Weights of a small spectrogram enhancement model.
Model: log mel input, norm batchnorm.
Rows from block 7 of a small spectrogram enhancement model, named by matrix and row number. Rows with one number belong to one channel. Each number is 200 + 40 x the weight over its row's rms, rounded and kept within 0 to 999. All counts start at 0.
After each channel's rows are labels from the 100 clips, of 14976, where the channel reaches its highest value: "lies over" is the class under the peak. Only what is clearly more common there than usual is listed. The data: single English nouns, adjectives and verbs, spoken by a formant synthesiser in many voices.
# convs0: first 3x3 conv (model.decb.0.1.convs.0.weight, 128x128x3x3, each kernel summed), inputs 64-127
# convs1: second 3x3 conv (model.decb.0.1.convs.1.weight, 128x128x3x3, transposed, each kernel summed), outputs 64-127

convs0.29,256,221,97,189,227,128,169,120,227,162,182,177,193,202,215,170,176,165,156,192,179,213,224,198,146,227,123,173,150,219,210,217,301,203,227,217,201,222,286,134,162,134,178,183,214,240,222,166,263,194,220,249,151,207,240,225,185,206,151,194,212,180,182,187
convs1.29,186,216,189,204,209,290,179,208,191,280,176,216,234,227,173,163,206,234,192,224,205,202,107,133,186,224,248,251,182,183,212,180,160,274,169,136,219,166,193,239,188,246,224,179,228,173,164,156,134,174,241,167,214,238,223,245,271,258,163,185,186,294,177,251
lies over: /f/; /tʃ/

convs0.13,198,197,131,108,141,213,207,175,196,185,155,145,173,141,185,166,151,195,225,201,172,194,229,184,151,200,177,163,199,234,195,213,186,161,264,209,156,194,195,135,171,220,108,214,209,249,195,182,213,248,115,218,173,146,173,195,192,180,217,228,197,198,194,204
convs1.13,231,297,186,184,205,154,230,267,223,202,226,163,202,175,205,175,169,231,184,271,238,266,132,228,218,164,135,285,223,215,147,240,245,213,209,165,237,224,268,183,236,192,236,256,207,198,256,208,210,205,301,224,215,163,211,248,225,275,235,205,230,226,180,176
lies over: /s/

convs0.111,149,184,221,182,234,133,192,188,181,182,212,204,265,214,205,236,160,170,162,260,186,266,190,200,132,155,209,169,163,229,201,242,190,236,167,217,180,227,143,231,190,228,150,213,187,157,170,229,204,215,205,189,172,173,168,117,209,200,111,255,252,183,187,270
convs1.111,217,189,190,206,166,203,190,223,174,213,201,225,182,185,202,139,185,254,155,193,216,217,201,198,223,216,146,183,303,160,191,238,155,145,174,128,191,178,149,236,150,156,205,216,196,285,254,270,195,171,184,200,251,217,222,169,230,179,273,196,101,236,170,121
lies over: /ɹ/

convs0.8,159,207,199,125,161,152,133,194,168,161,253,200,202,212,217,264,189,155,211,157,197,197,245,188,226,205,202,148,174,200,221,163,162,270,116,257,218,204,221,204,218,176,244,223,138,210,114,201,228,180,221,183,179,160,213,95,201,181,129,235,209,162,164,191
convs1.8,198,226,224,202,171,171,225,195,228,265,150,204,219,95,225,238,211,191,144,287,242,171,149,183,255,185,226,208,228,228,174,290,262,202,219,107,226,171,176,166,175,197,130,227,231,167,291,189,161,220,159,257,201,260,171,272,229,229,193,152,208,236,280,230
lies over: /ɹ/

convs0.46,170,205,131,214,177,258,219,173,225,176,136,171,161,258,97,163,190,159,173,114,196,236,203,184,158,219,206,131,228,195,198,159,197,177,274,166,185,212,152,143,155,181,145,206,233,274,113,176,170,186,187,220,177,212,227,190,196,147,244,225,189,157,182,219
convs1.46,226,220,233,225,202,166,148,169,220,237,185,230,198,162,202,163,205,193,218,317,151,173,153,153,223,212,249,212,208,249,219,191,225,217,195,165,228,282,247,187,152,175,156,194,178,148,204,161,164,209,204,222,223,212,152,194,291,184,145,143,242,130,189,124
lies over: /oʊ/

convs0.114,205,159,229,143,215,143,152,117,230,245,181,204,257,110,167,176,178,216,186,173,145,255,263,216,278,222,248,178,223,205,236,190,210,189,164,255,250,230,207,160,192,177,124,198,252,172,172,212,243,223,213,183,184,201,236,164,284,266,238,138,212,279,149,203
convs1.114,142,191,200,179,214,241,234,232,200,215,210,191,144,249,232,246,210,188,217,251,179,191,188,175,119,228,164,191,283,237,224,135,161,207,240,216,203,266,208,184,231,288,219,197,226,178,165,223,198,249,206,218,232,212,192,202,150,133,117,182,275,156,237,203
lies over: /d/

convs0.86,215,233,226,222,195,203,261,120,185,235,171,83,187,177,113,241,197,178,222,186,239,177,201,164,161,199,303,155,229,233,156,187,278,192,172,223,175,181,223,232,284,173,206,204,196,207,192,185,213,189,199,277,223,223,195,211,215,173,169,190,232,170,230,198
convs1.86,203,192,245,155,139,203,204,201,209,128,242,296,217,235,252,166,228,172,212,197,173,223,225,187,283,228,162,270,198,183,188,149,189,253,164,205,235,165,129,175,187,224,121,194,175,239,276,189,174,139,237,189,210,262,186,223,210,201,227,167,147,251,239,142
lies over: /ɹ/

convs0.37,178,177,232,182,178,196,131,210,214,203,224,198,201,196,200,213,146,247,205,205,207,219,177,193,209,188,242,180,246,128,238,211,203,222,139,168,184,219,128,153,233,185,247,227,225,239,105,185,212,238,190,179,174,198,211,215,190,162,178,172,156,225,87,178
convs1.37,242,159,158,151,312,222,266,225,179,142,203,236,276,161,259,110,164,140,249,305,203,168,214,245,310,145,184,175,198,220,189,217,179,174,271,222,221,188,233,228,198,187,150,225,245,176,206,136,216,218,239,181,216,211,138,215,221,267,166,180,250,144,170,221
lies over: /æ/; /eɪ/

convs0.53,219,175,214,73,214,246,180,177,205,233,275,153,179,250,245,150,225,208,217,197,185,253,199,140,233,193,197,213,227,176,169,169,177,228,203,214,243,185,138,154,232,186,169,227,231,196,176,224,306,265,216,197,188,219,230,304,200,186,120,186,168,184,189,160
convs1.53,171,138,175,206,199,198,240,235,219,175,155,172,207,199,147,224,186,178,217,177,136,189,204,210,194,291,215,148,204,195,310,282,216,227,169,251,157,175,216,303,171,247,185,208,218,233,196,106,121,188,242,261,202,149,258,146,234,273,199,203,206,206,204,174
lies over: /f/

convs0.51,184,194,257,214,215,172,223,208,161,223,169,198,236,174,109,249,219,213,190,196,212,248,258,196,224,216,191,181,201,194,174,124,274,152,148,145,280,105,165,238,289,195,197,209,138,185,92,194,177,194,167,223,199,193,180,197,198,184,205,128,157,119,213,125
convs1.51,199,212,191,193,120,201,137,194,190,237,253,182,190,213,217,179,176,218,132,260,213,155,198,159,194,245,222,225,219,246,144,159,202,221,222,264,187,217,205,160,171,231,170,180,210,217,199,128,182,180,229,196,191,295,190,235,184,178,171,267,234,280,136,199
lies over: /ɹ/

convs0.66,112,202,67,174,156,188,137,191,210,213,164,196,214,156,151,220,193,199,225,223,210,238,129,146,191,236,176,203,145,265,254,167,168,187,217,217,190,152,220,172,131,187,158,211,249,138,223,197,189,160,219,242,171,175,211,186,196,201,207,200,198,183,169,193
convs1.66,208,197,221,226,166,197,177,192,200,150,234,142,190,154,150,200,150,184,208,173,211,230,244,209,237,176,147,143,187,126,204,245,163,277,147,156,158,194,148,209,210,99,242,238,193,237,190,162,259,238,224,218,95,159,195,225,178,192,220,205,164,211,226,158
lies over: /ɝ/

convs0.117,211,174,183,209,141,129,282,177,162,203,224,156,184,180,106,191,149,172,199,181,246,183,176,178,166,188,149,170,261,215,188,196,208,215,150,190,266,163,187,184,153,228,123,176,188,232,141,173,176,222,194,180,147,228,156,239,210,202,224,169,242,198,187,226
convs1.117,126,216,194,151,185,159,158,193,201,172,200,173,213,200,257,170,206,303,211,218,230,261,287,227,260,291,223,187,196,227,170,223,141,173,186,170,168,227,236,137,174,245,204,237,119,221,189,142,160,210,181,213,210,236,192,190,187,217,104,108,176,199,245,281
lies over: /oʊ/

convs0.102,196,108,194,237,210,173,207,230,150,186,180,136,175,158,227,133,195,109,240,161,185,216,236,221,119,184,186,183,229,250,206,215,87,173,241,188,208,236,251,218,214,202,154,173,207,189,179,165,162,172,213,173,238,216,152,238,211,147,227,205,188,96,182,246
convs1.102,173,231,218,205,184,142,216,112,182,208,143,193,185,170,222,156,175,270,108,134,187,179,212,261,161,204,182,138,217,188,209,187,182,138,186,187,157,189,168,198,251,232,171,172,173,207,194,169,278,197,104,224,211,132,202,159,185,182,254,223,262,187,263,158
lies over: /b/

convs0.73,140,209,199,211,165,204,177,147,186,217,235,154,204,174,173,171,136,222,146,156,134,213,167,243,194,199,169,200,240,247,189,154,191,219,235,162,187,100,134,204,205,305,127,198,210,189,169,204,177,203,185,236,146,167,187,206,218,179,175,207,167,229,134,169
convs1.73,217,131,203,203,221,259,245,212,254,145,230,174,168,181,169,233,213,168,242,165,204,160,216,203,240,303,232,184,201,187,157,276,168,213,160,283,162,231,239,279,194,161,157,226,173,174,222,207,248,278,162,159,218,176,150,238,254,182,191,246,161,232,230,239
lies over: /t/

convs0.81,183,242,219,225,243,216,218,163,172,185,214,235,178,153,124,195,154,160,151,111,144,197,167,187,264,285,213,199,223,232,220,178,168,166,200,206,183,201,221,252,227,202,199,195,202,168,111,133,194,267,171,274,205,174,128,163,202,183,182,170,177,189,139,171
convs1.81,188,178,171,178,169,178,124,232,205,204,220,141,216,189,295,190,206,214,197,249,191,135,175,187,232,192,186,182,179,153,124,128,215,255,189,198,185,219,138,130,221,163,286,161,241,221,221,160,154,181,142,204,239,184,253,251,139,193,160,210,284,175,180,209
lies over: /oʊ/

convs0.16,161,271,135,132,182,187,156,218,173,248,205,202,206,207,202,238,187,235,215,260,169,160,199,189,263,163,197,206,193,233,227,187,204,198,174,191,210,191,218,244,161,244,183,204,205,210,93,107,196,274,149,199,137,202,127,225,101,187,158,195,160,257,166,147
convs1.16,238,180,240,162,223,224,169,258,144,237,174,140,178,261,231,99,248,197,215,197,198,163,171,169,226,140,275,140,207,247,143,195,163,198,239,209,149,157,226,180,185,183,179,182,203,182,251,219,157,155,210,102,265,195,146,239,258,223,167,197,150,215,214,177
lies over: /t/; /k/

convs0.75,198,215,241,181,203,190,285,180,222,247,192,111,117,171,213,158,212,165,196,103,257,208,148,135,202,190,161,235,270,175,187,193,214,137,251,179,198,218,155,212,236,189,219,145,203,144,128,146,155,229,163,185,207,214,183,227,234,206,202,177,205,147,231,219
convs1.75,190,248,133,132,199,223,177,166,238,142,241,202,242,200,163,246,96,245,281,195,164,243,261,270,298,166,266,201,168,134,166,187,132,238,213,240,241,222,224,190,202,254,210,211,262,264,206,214,222,236,173,191,207,253,229,204,241,274,119,292,216,200,151,215
lies over: /oʊ/; /ɔ/